From a checkpoint of a small image-text matching model: encoder arch densenet, encoder depths [8, 15, 8].
Rows from block 4 of the image encoder of a small image-text matching model, named by matrix and row number. Rows with one number belong to one channel. Each number is 128 + 32 x the weight over its row's rms, rounded and kept within 0 to 255. All counts start at 0.
After each channel's rows are labels from the 100 images, of 14976, where the channel reaches its highest value: "responds to" is what is common among them. Only what is clearly more common there than usual is listed. The data: pictures of board games with random positions, seen at a slant. In brackets: how many of the 100, against the usual share in percent.
# conv1: bottleneck pointwise conv (encoder.blocks.4.conv1.weight, 96x144x1x1), inputs 0-143
# conv2: growth 3x3 conv (encoder.blocks.4.conv2.weight, 24x96x3x3, transposed, each kernel summed), outputs 0-23

conv1.6 [218 184 154  78  72  78 127 109 121 120  74 112  97 157 112 131  32 102  79 129 135 154  91  74  96 123 114  91 104 130 139  56 144 182 117 105 113  83 131  73 130 139 127 107 127 131 115 156 181 118 167 120 179  98 158 104 114 160 137 105 105  60 134 119 107 119 125 145 135 127  92 193 132  86 102 102 117  93 124  85 127 136  83 138  66  90 116 105  88 116 115 123 147  92 161 158 155 190 115 110  92 136 120 194  99 148 110  82 150 140  75 124 142 114 135 119 131 107 114 129 111 140  47 166 140 112 143  98 110 157 114 100 113  80 128 149 121 158 112 113  95 187 165 104]
conv2.6 [168 126 119 173 138 134 111 137 179  88 169 130 155  40 158 165 159 142 124 124  97 134  92 141]
responds to: stones on a line grid (100 vs 16.8)

conv1.68 [ 78  85 108 150 139 126 118 162 165 159 121 131 102  90 103 173  45 103 135 191 178  70 110 123 115 103 175  46 176 165  69 121  73  86 147 168 159 124 157 169 106  89  97 151 122 133 103  96  95 153 156 126 169 123  80 141 124 131 124  78 138 150 178 146 113 126 105 150  98 143 237 151 164 154  99  84 172 128 166 115 121 130 135  94 117  99 161  99 120 153 184 141 115 178 155 131 163  93  76 109 175 116 157 125  96 178 136 126 158 139 102 177  81  94 142 110 151 157 154 182  77 128 130 126 119 167 125 134 126 123 131 105 159 147 140 161 127 135 145 100 170 113 105 116]
conv2.68 [ 70 156  88  99 189 141 124 135  67 165  79 151 133 138 109 121 189 130 106 157 135 114 143 132]
responds to: noughts and crosses (95 vs 16.9); nearly empty (90 vs 34.3); second side has more (74 vs 45.4)

conv1.77 [232 201 108  91  86 139 181 109 131 134 139 143 115 185 133  86  75 130 138 187 137 159 112 140 114 113 103  95 139  91 149 105 133 136  71  43 112  84  46 118 147 157  56 144 120 141 146 112 186 119 143 130 153 145 140 188 128 111  70  97 173 127 126 118 129 124 139 142 132 186 114 101 140 148 139 116 127 132 139 166 121  81 143 102 109 120 169 139 135 113 145 135 103 129 148 159 165 184 153 157 137 153 132 124 116 149 150 156 188 100 152 163 133  94 194  65 174 147  79 166 142 158 126 174 143 107 118 131 108 145 146 131 105 102 161 167 111 164 154 105  64 172  99 147]
conv2.77 [ 86 109 125 139  98 137 133 136 161  50 158 117 147  77 139 165 164 112 121 129  79 141 118  62]
responds to: stones on a line grid (100 vs 16.8); nearly empty (76 vs 34.3)

conv1.30 [117 117  86 119 135 157 128 144 151 183 131  82 101 144 120 116 106  79 169  78  91 100 109  97 128  95 225 133 137  81 155 201 104 124  96 116 118 164 129 141  75 151 140  75 147 132 117  61 167 114 106  80 145 118 139 119 160 122  84 166  93 123  55 155 114 101 139  70 150 125 101  72 129  74 100 128 113 136 150  99  95 100 106 153 130 150 108 133 125 166 144  92 126 112 173 194 156 118 119 110 104 115 171 118 133  84 128 124 183  66  74 115  86  94 177  99  96 147 160 127 118 168 108 157 103 118 110 124 127 150 170 188 139 180 139 120 116  88 154  73 153  96 195 132]
conv2.30 [ 61 174 120 109 129  81 115 159 115 103 176 175  90 109 163  96 105 114  94 135  97 103 161 148]
responds to: stones on a line grid (100 vs 16.8); nearly empty (86 vs 34.3)

conv1.79 [100  77  77 132  63  89 201 144 115 135 108 123 117 131 138 103 128  88 121 198 210 154 125 108 127 149  91 121  99 157 176 138 113 135 111 148 135 126 145 127 109 104  46 135  89  71 110  77  78 193  96  88 158 155  97 144 113 119 180 157 159 150 164  74  94 165 108 185 154 118 120 117 129 118  72 131 145  97 140  87 118 122 109 151 166 149 195  75 191 141 110 122 147 148  99 104 119 124 138 163 105 135 153  98 141 153 168  57 192 128 113 150  98 153 155  78  46 151 116 157 132  95 127 104  98 103 159 101 143 149 146 126  87 128 119 143 143 134 157 154 149 133 159 121]
conv2.79 [145 127 106 103 126  72 122 166 137 138 137 133 156 116  70 144 232 153  96 114 116 145 103 136]
responds to: noughts and crosses (98 vs 16.9); nearly empty (88 vs 34.3); second side has more (75 vs 45.4)

conv1.51 [153  36  86 132 119  85 145 236 161 112 136  91 132 136  94 173 100  91 184  68 127  64 130  96 122 140 103 101 117 154 124 107 159  80 124  84 171 105  90 110 145 166 115 133 120  76 116  73 132 241 134 130 135 133 122 144 102  84  72 186 135 126 175 138 156 203 152 153 124 141 119  88 135 159 137 100 127 111 194  79 131 141 159 135 121 187 139 111 132  98 155 110 106 135  88  99 144 172 109 153 109 144 117  97 101 133 132 194 125 121 103 140 132 110 167 113 128 135 106 137  78 138 130 162 119 122  80 149 120 162 135 141 157 111  97 141  80  74 140 137 129 111 125 117]
conv2.51 [151 126 119 100  93  99 105 131 141 115 184  94 125 112  75  92 103  97 146  73 111 106 164  61]
responds to: stones on a line grid (99 vs 16.8); nearly empty (91 vs 34.3)

conv1.48 [139 173 189 128 127 112 178 129 126 156 138 117 158 164 192 104 195 130 153 152  91 160  89 167  89 131 127  78  68 135 130 173 152 132 115 153  88 224  99 160 176 122 128 102 102 127 226 164 116  88 137 177 137 100 196 155 215  43  96 106 159 100 124 141 172 190 122 153 160 109  93 126 142 156 141 116 114 133 149 137 125 119 155 163  98 175 105 211 185 112 118 161 156 162 140 118 140 141 134 133 104 111 126 138 154 123  89 156 120 117 124 137 148 143 124 104 109 179 154 110 137 146 177 110 131 134 133  90 162 126  93 132 101 143 139 159 151 150 149 149  92 138 107 133]
conv2.48 [ 89  77 114 118 132 100 119 147 135  80 110  93  89 113 182 143 146 147  99 156 132 186 132  61]
responds to: stones on a line grid (100 vs 16.8); nearly empty (81 vs 34.3)

conv1.7 [148 122 127 179 156 135 132 138 161 162 181  98  63 161 132 118  87  96  89 165 195  91 145 123 175  94 116 141 120 116 131  99 119 106 158  87 106 167 136 115 113 165 156 138 151 120 108 140 119 147 114  73 201 108 129  88 137 102 183  83 125 141 139  97  91 109 135 130  96 108 121 121 123  99  72  96  90 115  78 136  71 176  90 146  77 118 123  84 123 202  77 136  99 110  60 110 111 168 144  50  93 106  58 178 163 121 134 139 122 190 105 101 136 116 127 113 110  87 150 109  92 117 124 135 137  80 161 133 188 124  99 156  78 134 156 104 150 132 148  54 135 134 102 101]
conv2.7 [124 192 144 131 122 156 107 179 144 191 169 147 118 128  96 161 176 125  93 149  99 182 117 135]
responds to: stones on a line grid (100 vs 16.8)

conv1.20 [132 135 144 123 193 122  95 187 156 175 110  66 113 141 150  95 143 118 127 116 121 107  68 133 169  82 102 139  91 121 138 126 139 146 202 132  85  74  91 106 118 119  40  42 108 146 167  98  85  97 142 137 119 163 171 143 138 139 151 105 180  69 145 126 189 139 175 131 228  89  81 174  97 149 190 166 125 147 114 126 178 181 125 129 118  81 126 212  76 124 113 106 118 123 109 110 115  96 113 133 150 145 137 130 134 145 134 141 112 157 169 154 109 127 128 134  86 150 146  72 188 156 125 137  75 157 114 107 114 105 120 142 144 130 145 155 122 136 110 114 145 121 106 114]
conv2.20 [ 66 123 111 104 110 128 189 122 112 140 107 153 137 183 121 109 175 118 156 100  83 165 182 105]
responds to: noughts and crosses (93 vs 16.9)

conv1.56 [ 62 255  73 111  82 105  79 170 142 107  64  99  63  88  99 118  67  98 133 113 133 117 113 114 110 141 123  76 134  85 173  62  67  83 100 116 133 139  94 134 170 148 134 108 119 102 116 108 126 183 118 103 126 146 138 149 125 113 144 103 144  91 188 101  98 156  86 141 107  87 147 103  81 126 186 127 119 142 144 184 153 110 178 139 124 110 182 118 129  93 173 104  87 107 127 175  93  95 133 110  92 126 160 121 143 112 142 134 131 105 131 147 111 115 116  80 124 179 108 167 130 115 151 129 138 143 117 160 123 185 131  77  93 128 132 107 106 124 130 150 131 111 106 127]
conv2.56 [102 127  89 159 104 123  97 146 242 133 133  92 112  98 152  98 131  95 117 146 113 144 106 127]
responds to: stones on a line grid (100 vs 16.8); nearly empty (68 vs 34.3)

conv1.81 [102 122 104 136 113  32 162 104 152  95 117 123 116 181 112 130 103 148 106 147 155 128 132 125 102 152 104 130 186 124 146  94 149 110  74 105 167 135 105  64  97 108  90 172 142  89 169 113 125  85  74 121 126  64 144 132 103 111  83 156  76 116 150 138 162 107  70 119 107 122 146 129 124 100 147  77 102 125 181  91  78  89 115 109 165 132 106 122 165 196 123 165  87 163 135 152 154 137 103 120 192 119 134  92  80  63 118 118 140 110 101  59  97  53 103 117 200 146 121 112 148  66 138 139 157  95  95 123 161 153 124 134 176  84 110 106 154 142 130  84 130 185 119 144]
conv2.81 [134 103  88  82 134 100 125 136  69 105 155 120 149 158  89 142 161 122 134 142 120 182 209 152]
responds to: noughts and crosses (95 vs 16.9)

conv1.80 [160 228  84  83 146 133 154 178 131 120 129 117  77 111 127  92 129 136 150  99  75 186 206 149 106 107 137 182 129 143 138 135 156  88 142 100 134 192 139  75  86 204 172 146 121 117 160  97 147  75 112 173 104  95 111 167 131 178 174 146 146 147 128 137 131  98  85 154 101 121  85 121  64 107 127 154  98 141  86 188 156 186  73 151 111 141  70 124 137 119 141 113 125 147 134 124 111 161 172 131 171 138  92 126 168 123 142 122 110 117 124 129 117 132 138 111  69 153 158 191  50 111  75 101 153 155 160 133 102 141 117  92  94 117 135 167 116 156 137 108 149 108  95 140]
conv2.80 [111 102 139 165 168 166 104 178  99 114 110  90 152 125 130 134 123 119  39 136 143 175  98  95]
responds to: stones on a line grid (100 vs 16.8); nearly empty (86 vs 34.3)

conv1.75 [161 147 146  90  87 150 173 211 152 128 116  91 124 141  98 115 123 111 153  48 124 113 121 136 109 102  80 153 119  73 174 124 119  99 161 218 146  86 132 135  76 137 126 108 159 156 173 126 157  80 100 132 163 102 129 125  97  68  72 159 130  93 111  98 166 194 115 169  97 122 106  94 154 100 109 149 105 182 161 148 130 135 105 180 137 102 102 126 147 109 204 116  98 114 182 122 106 140 105 104 141 177 115 138 108 101 100 112 126 115 130 162 150 135 143 182 101 116 167 181 189 150 163  92 100 112  75 135 146 128  93 124  87  80 173 171 150 138 177 112 138 167  90 142]
conv2.75 [ 93 161  93 107 207 132 104 143 159 132 129 151  85  89 169 161 127 133  80  94 115 143 137  84]
responds to: stones on a line grid (100 vs 16.8); nearly empty (83 vs 34.3)

conv1.0 [125 167 163 111  55 106  82 202  66 154 130 118  91 105  80  59  85 118 138 132 125 107 125 129 155 144 100  96 132 131 150 120 104 151 173  86  93 146 189 101 162  99  77 124 130 115 147 145  93 147 109 112 123 204 150 178 129 106 191  96 113 103  70 148 116 126 187  89 110 155 119 102  83 164 147 110  94  90 156 111 145 133  99 188 106  92 150 146 175 124 136 126 125 118 121 102 107 148 143 136 116 136 176  65 145 171 143  70 178  99 129 204 124 123 123 114  83 116 145 125 100 174  88 126 147 167  86 119 110 190 105 165  93 126  73 138 100 113 112  96 148  94 134  90]
conv2.0 [143 137 112 132  74 117 112 175 120 181 132  83 162 167 102  82 185 127 114 132 139 164 175 159]
responds to: noughts and crosses (97 vs 16.9)

conv1.84 [188  71 142 160 102 166 119  98  83 137 142 121 101  94  99 123 166 125 123 187 183 186 136 111  96  80  62 141 176 146 236 105 132  55 119 139 128 122 128 107 125  73 152 150 153 147 181 131 112 139 133 115 237 120 124 130  93 117  53 124 120 125 130 144 101 120 104 173 136 131 107 118 143 153 125  73 124 161 118 106 129 124  79 137 116  82 110 140  94 114 119 120 111 147 117 155 201 149  75 153 165 140 169 122 170 109 143 105 171 124 138 169 113 119 127 121 128 105 158 158 113 111 117 197 108 110 152 101 147 188  70 101 132  96 140 149 151 113 167 131 167 114 120  77]
conv2.84 [128 138 105 123 196 103 101  88 179  82 112 151 133 124 170 185 140  76 136 168 140 104 111 110]
responds to: stones on a line grid (100 vs 16.8)

conv1.32 [ 87 102  95 131 140 103 110  98 126 121  78 110  76 106  98 143  78 175 117 123 123  99 103  87 132 119  96 137  81 104  95  88 111 112 181 132 104 113 175  57 126 102  94 129 150  89  99 185 142 106  88 194 115  99 110 166 130 105 128 120 124 109 178 125  87 168 155 119 146 149  89 167 101 163 137 111 163  71  61 145 177 141  85 154 124 146 142 156 133 113 129 179 151 125  96 143 137  90  71 130 160 133 111  59 138 177  72 100  90 120 164  99 161  60 159 114 147 137 130  87  76 149 100 152  71 133 129 112 113 124 186 111 155 142 161 122 108 165 107 229 115 126 128  97]
conv2.32 [ 85 116  65  65 102  92 161 113 108 128 150 161 150 156 102 127 191  94 144 122 110 104 134 160]
responds to: noughts and crosses (68 vs 16.9)

conv1.28 [135 115 117  99 133 130  42 186 113 100 127 146 125  84 142 113 130 134 108 155  40 157 119 169 154 151 149 137 115 171  93  64 178 182 199 146 121 136 141 152 136  94  92  96 106 144 115 129 140  99 166  96 140  98 132 132  88 111 102 147 125  54 109 121 152 118 123 119 142  92 160 109 129  90 157 109  72 142 111 174 106 192 127 115  89 175 107 116  89 126  96 144 150 105 144 126 103 121 144 133 128  97 140  96 175  94 140 159 127 127 131 121 125 174 102 130  65 131 118 137  69 131 141 152 118 117 145 152 132 147  48 113  10 164 111  48 129  63  89 113  99 107 128 138]
conv2.28 [ 65 114  81 121 116 181 105 125  96 112 124 127 118 189 101 120 163 160  74  82 161 111 127 118]
responds to: noughts and crosses (42 vs 16.9); discs on a green board (39 vs 16.9)